A small image super-resolution model, trained from scratch: batches of 128, 48750 training examples.
Rows from block 4, named by matrix and row number. Each number is 128 + 32 x the weight over its row's rms, rounded and kept within 0 to 255. All counts start at 0. Numbers have three digits each. After the name is the row's rms in percent of the matrix's.
# fc1: squeeze-excite reduce (model.mid.0.se.fc1.weight, 48x384), inputs 192-383
fc1.2 108:092112180183208133079128125125108128072105116117184108137116065151205140172156116117170185164116157130142110070120148143170141135134133169149135105142128077157119167091139148095113126164131130138124113131131088162128108120134142147080099074067176116122121175117134116175115139155147113093024145116066099178077131160207123130163166121138182110138125142135137174135151139155117161144092075170112172108153081163156127146133103168129138106073111191125099117112088127138144171104149022138170158125149148118149093158101155073124115042089117140105120113107117123139127125167127104076
fc1.3 120:189120155130098080128150111127127127128114128149136165116193093121159144136165165144139145155074134141099136158172138119132099176153146217104121120137107164109135122120089123130094108149101162101098158103130119155129119163122132116147109098210100153158102158094096183157142112164133116100199105100160143151125211158115128127180136141118093161094114206088122075114110147116137137072160078184120137156163141130132105109078058147118142113086094118126111089100160123142167120100128142074081055106078125157144110151180129135139141161107130124201096102132112125098156120088119116155
fc1.4 112:098183139108235109099103144161152112052169102117116133137137120148072112160190152122111125179090155137142142162093144130128102116134116199133157137073177146128157171156151122142088087207137125094143145102154163150092143039142159144107081162109180094083162157096134133119082078122144076148124088131189152150104120153149113154128126114112193115124108147142126186146156150155146178166160116145167151124121093102115149157129143097120094170119091161186054104089053129130129155125128099133068170155170174077111164099129161102171081068110162113087107160066090123151119089108108104137
fc1.5 108:054108181124165114077175119160084135121144188151148063092085140100122134149074118095097213119167129134181116085120108151163096107083120114120143091157140049123107116121145106117129136088154130099158186118078128196137146125141121124105112092077116177138159156092115140172118124140099184036143113089155148131098148167114124115067167149147165124121099110137068146058151125149155154061092157103100109115114124117055121083106081160203069083133124125069140117069102139136085177193067165120088120131122141117165110108141173138111095129147105125140148151112134130137139183119164131165
fc1.6 106:134132141182131165134137086140147160117082126104108226202098165151184142083116114158131105173114150129154107183119103089119165151132149166160169132127199099129172177062160119117068125183096174146065153163106102129161119103103105116121136153118159062127090103111145072114136138083113092255132155182145134100154121105163096161173089080143105109160108145160162154145136099096171129135152109168146127141134144189155102153164085122101158146119125127126166145192169060151171141077139148166138109062121148080127076059145103100169090090136126175140146165146118135161128166151140058091
fc1.7 008:164078098070128158163169148088075085119076127134141142150142105163103136115139140124150107148079126179170099098179100132129162088139153138094089145160123140087094168154160121081085146108122154140147092150141116113037118078139133171158205155202087111156096163178118133132130169121129184157140140147124130145118131119154122103157143173121138140098152126148090124149170100168165177103143138085196106079140094192110062118172096120131110167131143108091102143158157093096153199097150065125141109147138099115137096123094099142128149132118129150179153138078115135111174117164091111074
fc1.8 059:147140078080138084151106086145157131126107120105141058158151100193148108101125102153099138112172114068073145164169120168149106168172152136102147101136145156168153140169143103178130132108179134122143116104094139128164112149088159097155068081103144137062113169141160165121092132120129188109124172110166125149127090151183114114168107139165101122102074132100123048100033154105113181074183113122122188146104115127158128079170116187134176129130127118161162101136100103145125081112126077117083132111120143111141164170090147173105094142105126154131169144125100153155127140080070127142
fc1.9 109:130114167156109117051132097142046134100166130131118113110190124132090085103113146107175133178173168094126135186139135111167132075058120092144144132141125134040084150126140095069104105146128133098144110149115096140181141046126190157111109091138052096083133101100123169156105044144126123111143141117186148129142095156075177153108117117156150144191113146159098127088107166107127171158157089114148124122094139129138073150152192083144125123088102125119137129129035148171097108077103131119093150187160120078110123117082127092165074120145104101152105097158192151096079109102101173130
fc1.10 098:115122111151155130152147090138133112074103126120094192104122071127069188171130147153112146097073089164147116114136152139167140166114121155073122136156109171078197105127146121057152153202130177096089137071114144143180137106082185137055134121095132143132133085086136145133108234092083113096152176126149115111171136153129138101124110087135149126152080139116122154168097154119129117151162126107159102152098140154127122104101114116124091141129056123148198096103132157162162168123143144148157058090118129120142158097183094111136049186121139136220151154106182170102138174133153087130
fc1.11 122:122124048194130156119076106072076121096073111104124114162168121078172146133199145120166138231102102172155185107129118125134156107127144167168131125148085101087146116081151160131135153156137103084123125104114134107131163060081096128117086187152085186182181135105107202048108136118115079124096094069132139164123098103139101107130124163119133096127166109130117129114133122156190158092090111109170143085150131066144119088135093085113101106154134159158120129098103082146178126119127098177197130110139153133144104228191118133107144129142146142137128067102101147144186166148119104081
fc1.12 052:179167144102129136095120132099157121123195084114140059153148143117086098162106135112147131079103157136094083185072148109102153099128108104152174115065141135172151129140109092125137160138131150150117088153157137083138106076126123110078109103170087127163096103143119172149177169088099115086156137089172210126150127175099126109157155124098174150094122052153092107125142120051139159134164183168097158097107148125146093147124117069125172184076116063127094154098112182123184083117081104128117122159131202132088127069108157127129111159137117062149149137154114166116100096133127128102
fc1.13 109:142112159100141084055106117151148137124158143145128111108111139171122111127107116118149173135120110188121112130104100134151165128084087138141148095164133080143170127103147123128072129117145158112135155155097054127176059183144059113105138070070137149153169095079161136083091157116104165127208095175073098105074116121111108135116143108106113127080066163120078203144155074111104153128089104124123082100126086110076104126084126173128109101097160114159181181128107074156120198151085123147139100118108093095175136095149196149160137091143088131110114134164112130143088150092124114155
fc1.14 009:111088183088133131141204119165133128195124165171126142137125166092145187090142113178091092104141135077145118136118098137160143137121110152094135149131177162123091103138126106119159126105121183135179098129132152189177148103131109120093141121199109163144130130173120114095088146126171246065170113140150138101102111223139141126162071140116133167129146132139167113099075118149213151122169145090098092126151091111150071097108144178108191203116130062124098168152115164113109092107100133054171128126130107109113180150110162152146134157107109098126139100120109108128130145159112114137
fc1.15 114:089138136157178123105114136122157152150183205137171136107101144130176134148119125114101096139132094167117153124117059190164131178098114081076125120138131102088189095136118108149158153093095100148137160115124060142144098155109061115132174109096045106118118101103110113178108151114142130130121122128092108180162097090117164137147129138137092049101110129121191139124175092153110127114091147132112121150092118117127076141140119119138151073109110104134092190089055116133126121169129158163155107093100163070164172134122124172117143128132148165116136095067150169194144186148109073157
fc1.16 094:062079103130093121106160084166188072079095117142194040112201120120143165177093145131130115111121177167164142111142137091107116124082174144137116096128056143129136117133168130109196121120138161182129127136149175130113096111150112136122188124208152138145100123133175184132184108083136138132103161125088105126122087148115146129100127093141114107181184084125129140102139115089132143162112132109185140112129088065115127091068088078119128134142111165162144159152100114101157157105187168187116099154136157152100103172098122144127081067131146127101124132176154152113082189134051206116
fc1.17 121:175092122130181120081149172105181070112147139105189167133155136065014123086111098129104129013135116117129120136086172128109204119123133127115127140088174184181118087128139120128094055126099074120115189153164147141093152094119131131128200142114117143117183110167147186123172100115115100062057104148068146109101106124117170134132150165160122198105131102143157103073121119141165175152158097158149102142125106106141105127120095119112147103102168072115169099181088126117155099189139135122132134079163120110117120158134159176147187136123146105044188102122135117099151070164155127161
fc1.18 108:093111151069123069098107103133136177112070154151160075167199105102112055156104165133118125098135104148096147119226102076192115156129125164090125150138176091128102171134131095116124152111094138157149108156115107154166104123135108081155147131115138130106115123129097154134113109112151079106211105114131124084089063095138143119128095109118140126145137141114149101141111137119146098093126119139075126099123070118135121097115105111137132097161130148117181137153125120133126164120160148120065104146118137129135121123122114152113110074064137111194134116093153139157119043136103175119
fc1.19 109:141153164164104101122144134130132133121112107121130139192114188108227129088138083114132085173169106135097134169100116107051163119151140127079114149112134106160097093142178139116088143099132092124119124123111202113131130108132123117125117121113125133089169136163117102117170123166102100120108182164164091114173139148142091174159147109069071123106134209120175107093154175140059090127152136120120099141146140159120145177073141135167154134141173098095117122225186094141165112170146170126198122082131160151111171156168174152223170097130147112116136117148130146143156109116133125083
fc1.20 107:137132082166142180127168138162129141083163114119116194123127160100152086105172141126192135147088172219141117179101157150155143087114158142104152155107131093123149097153110127143106130165113102087125064122114114151131178181115148091092161132139067150140102119078013135117119072105139145142164099129148143147172092143123161138148134090175137109163158132091182165105182155151146110133170111104097128108106164120119086107161063137116132191154117094106137094098154135174122168106117169074100097121133124058111166076095160139103070118136090118135113124117113131064115062168080081116
fc1.21 046:172111065128107128116118145137084160091145198181142220178101120109098178111102147054142166159110101128152148121135184136178189083090156158089100103133134067143136095119127134133192124135183162159110136088120145112131207143138092090108160111193093152110163095140136131139155104141102130124119097119142104131121154098097146180192150117129109083093119129066170117132191082066089089119105117153109156067090147110138129145077113106163155111134111126208105123122154142080095139128121144097189142156125149114119124219182137144171181148099118135130085099131122112121110099143108100162
fc1.22 135:115097137090142116159131093136190177129139118164113135110105163094081182128116120142158115123103152113121125124123132078148112129140153161142165140131114117100132119111052113077075111160109111141109112090170090143137149156174167124103104072120159161170095110135142167124135086146138163176101120154145097146134110165103151102090129177152143082142152093160134130170175125138125169091130180145138125142166146146068127146133140161078177126188147143116125146103041093193103112102108203120171127187123164193183173144080178078128195110135132082074104106127106221087153125148148102145
fc1.23 104:088125084141111130159089136143113136187156108120119115097103133100073140113127163175188149073091163176146121103142096166137108150112164165151090182135096114158125146125094126124162101125123173151086102123158130129118195164126135119156156147157140186149106145065113114135096162085137125135124125122148124110212112114100186109112077132182113117157134114086135130148173097086109135060168106143160155084199118126121166110082084169107119091178072138108166124107151125152162126106157107138119115122143151111142150141134092093126088178123082142167129149112125105111137147154155145125
fc1.24 102:104148148182148134124149138158122164114117191111112135126146160093086110074144154094190108123136129093116158167131176129117133086183137160165099120180078115069120119155139093119161090176079164151104137159131103119072096176123173143122124159083143153145124149143085165122143138111148060161176110118116189048144095138137165091050151099137132108161070110141126104129147120090125030152119130140157124083102119132138195126193120111104151186134138145096124101116145145126103151043159126167086152142139181167121100060064096108139034192073148172175195160157108092099140107116056127109
fc1.25 108:142149146096144142097163113130130150091209128116150092100131096084093142149089119156096192121107099119102145107156096124174097125124159155105131117119053195153166180130073116146176066192105156076107076103173148165108151142095161131077112199163069132143100123085134133126119121118149152127156095103120144149139093136089174090098095152156123156149083118152122089139096090084155181139124132133098154109134159129130136072148129170116119114157090145135177088106169128172078153108150070107112132097172121145176168083150124114105117178062078183165119176112148177145141138127120163129
fc1.26 112:126149141147142155154106110119119126097060093096155154140097110103198083115150134131199147192126102141131181136164102178171152115077107227183138105128131130184126123077100176146104118107114092081119111097146147190128110124140127121127128189172151144119090132107099115061157168167109080151108120090141111116126116100169091174136088081112091115142122128140135136137131147099172111099104159132184169034159115058085189086148135120125083109178114141153120146092106093113157119121117130134096145156160094137122157194161167130136090133111188179122055118053137144109180141130121167175
fc1.27 105:114112131130118102161134142118107102157114119135163115112119123145216145143045095164106128160116080159137126109144130133120115151178116069165129115141175071185090182156142134125150171104146176165077084120156098129172119144116126099143180133086137138149084155129130082124087085114078131183082168191120195078187137118116068130176168094148118147082109136086153138165128119094125133151149114089122152093046124065108111154091175148122137053164144136087152095143070113090162130133088076178185073091120113129062120029115157110183137138101068110129122106072103154192102148158110082081
fc1.28 112:171142130188179150089116096080161092092129141148110153156151158124104068146157105085128120080150078108163132125124133221139119141134103155124142109114094094076167105140146125123123053131137115151136143125109131149182114112126088075076135082110135115169114142041122126112073149136120211067208106083125112153093074129142090089128145184132152096117100122110108156165188164183160115090147141095107108112108114165094118094134112126172123067121178128146073112129066093171160154139128116113100141145079154108154102145161162154090138149155122126105154180157124074103158167122099107123
fc1.29 035:151122070137194108142124112142125147101157091161208155199121133143173151171153095179179075087175163120091107153114139166085102106162117143133135158089110144169203154166115099137191114109122152164106163159149097127154137123165121156133139120173157151165092119101092080206122128129076076129111178119106072082157072155122097098123120185117086130096104140154117112153104100152130106142114141125127078131065094118032104116145116167142129132045142140091165119166176082094106108128131136162143091129110119138143118130075105122132138161146098102181103136142089084142161072135114098142
fc1.30 105:128200094127113136086098124125170093123152111089120132122077186169126132144164145130104110110087127084141137118116164083030181069127125101092158133101108084142120095190085145070062115085090123182128109171116153139137131081113093132129131197153132089102177119079122168191125159101148102107145142120120154160173118085116145105110057129109118096117150107138140100149150122096130159107164142128138154130163098179133147184148069079131183129174093145143097136118062156134186129136170103114132154201167196060165085083106173134122143104178153119101134140081131097123120061119127185100
fc1.31 108:092068182085111125082073113145164131092150127144103125106099185095096114117096158116070086114062116130145086140125141113107134130089122165127119142113118155128144096127152141113143136116149120101097099115148144115132104129103164129135135161158127078164125143108115162161076126149112119106209144088186113115090141106137108134124004057063130168134083171138087107110148138099082073041139125124152136139133127148133118138151099135134105179147082155122146110227150148087127160113154155146130166107100147116158146089095165087122103143132151149221130181084124084149146112097159195143
fc1.32 110:180175117152160100148162102091144102127112109097147126153107194126151116126028136114217171110122177155116152167119157133172108144163126156104103132155121127147188089112124112193156077117097113134166134151143092116139099115135143086130138111128132118197125110160120184114175151168131067163103107144116118163098145153153161089124092097089152131129096141113141155118186110115114043158123103150113088112117117082111148093116068152101085151148165152124134103124164131156076143178090197131104102135129114219133133136164164077145107142116136123097159110168109093164135141102066143131
fc1.33 009:143118175097083170123150092102131142094185109203124134107160147079131102143151122168074104109125120145083159195121111177073137135127157169191139181081069177119124110169115112167173135072121148111116120074153115128169197138138144140173182138152152096186112152155112125093138118137110069173132102197083065082195130118159094137081062134071112142116172182203131112110089115151156188165114095101134129068128173127114081112079152071172184133057142111125145148156070109108111131082078125137110142131129151128120139096151123125115117176155124102177035083121163081156161122150099108174
fc1.34 102:201109120159102065112147151152107129125095125128095141135165083086112150119125159077165126154117116142161162147159092091191143153112131152133147165106095106111113106078129157115129102106158132143102127153137075127136116229108134114131139186129068173185146070104087161116145099111152149133181116156151143176140133100113115109064170201218097126159075073142129105120098158124114140115078141116088092128108168148117132153108114191123125121098144126152184089060054167110141135132118114115142128167102124074085106118115152167123163136108153116165110142127085093145097076109099122125
fc1.35 110:155058128139138107107109128123195125073149122129145139148144132147107147056113156128106076121118136130177135091142099124190108137134085145073088136147174125121117064110094136103149183138168149100095138130123141132137117146105143203097116203112118125122105123156096137098152173128113136110169101118111099114124202084177159115125071139099144156067144149171126152127136134119091058124152156101067115124126139116110138085098082139151142142162127129127195098091125137111114152089164183069158148132094118101089196113133138080089139159119173106174138151161109115095115098079160108185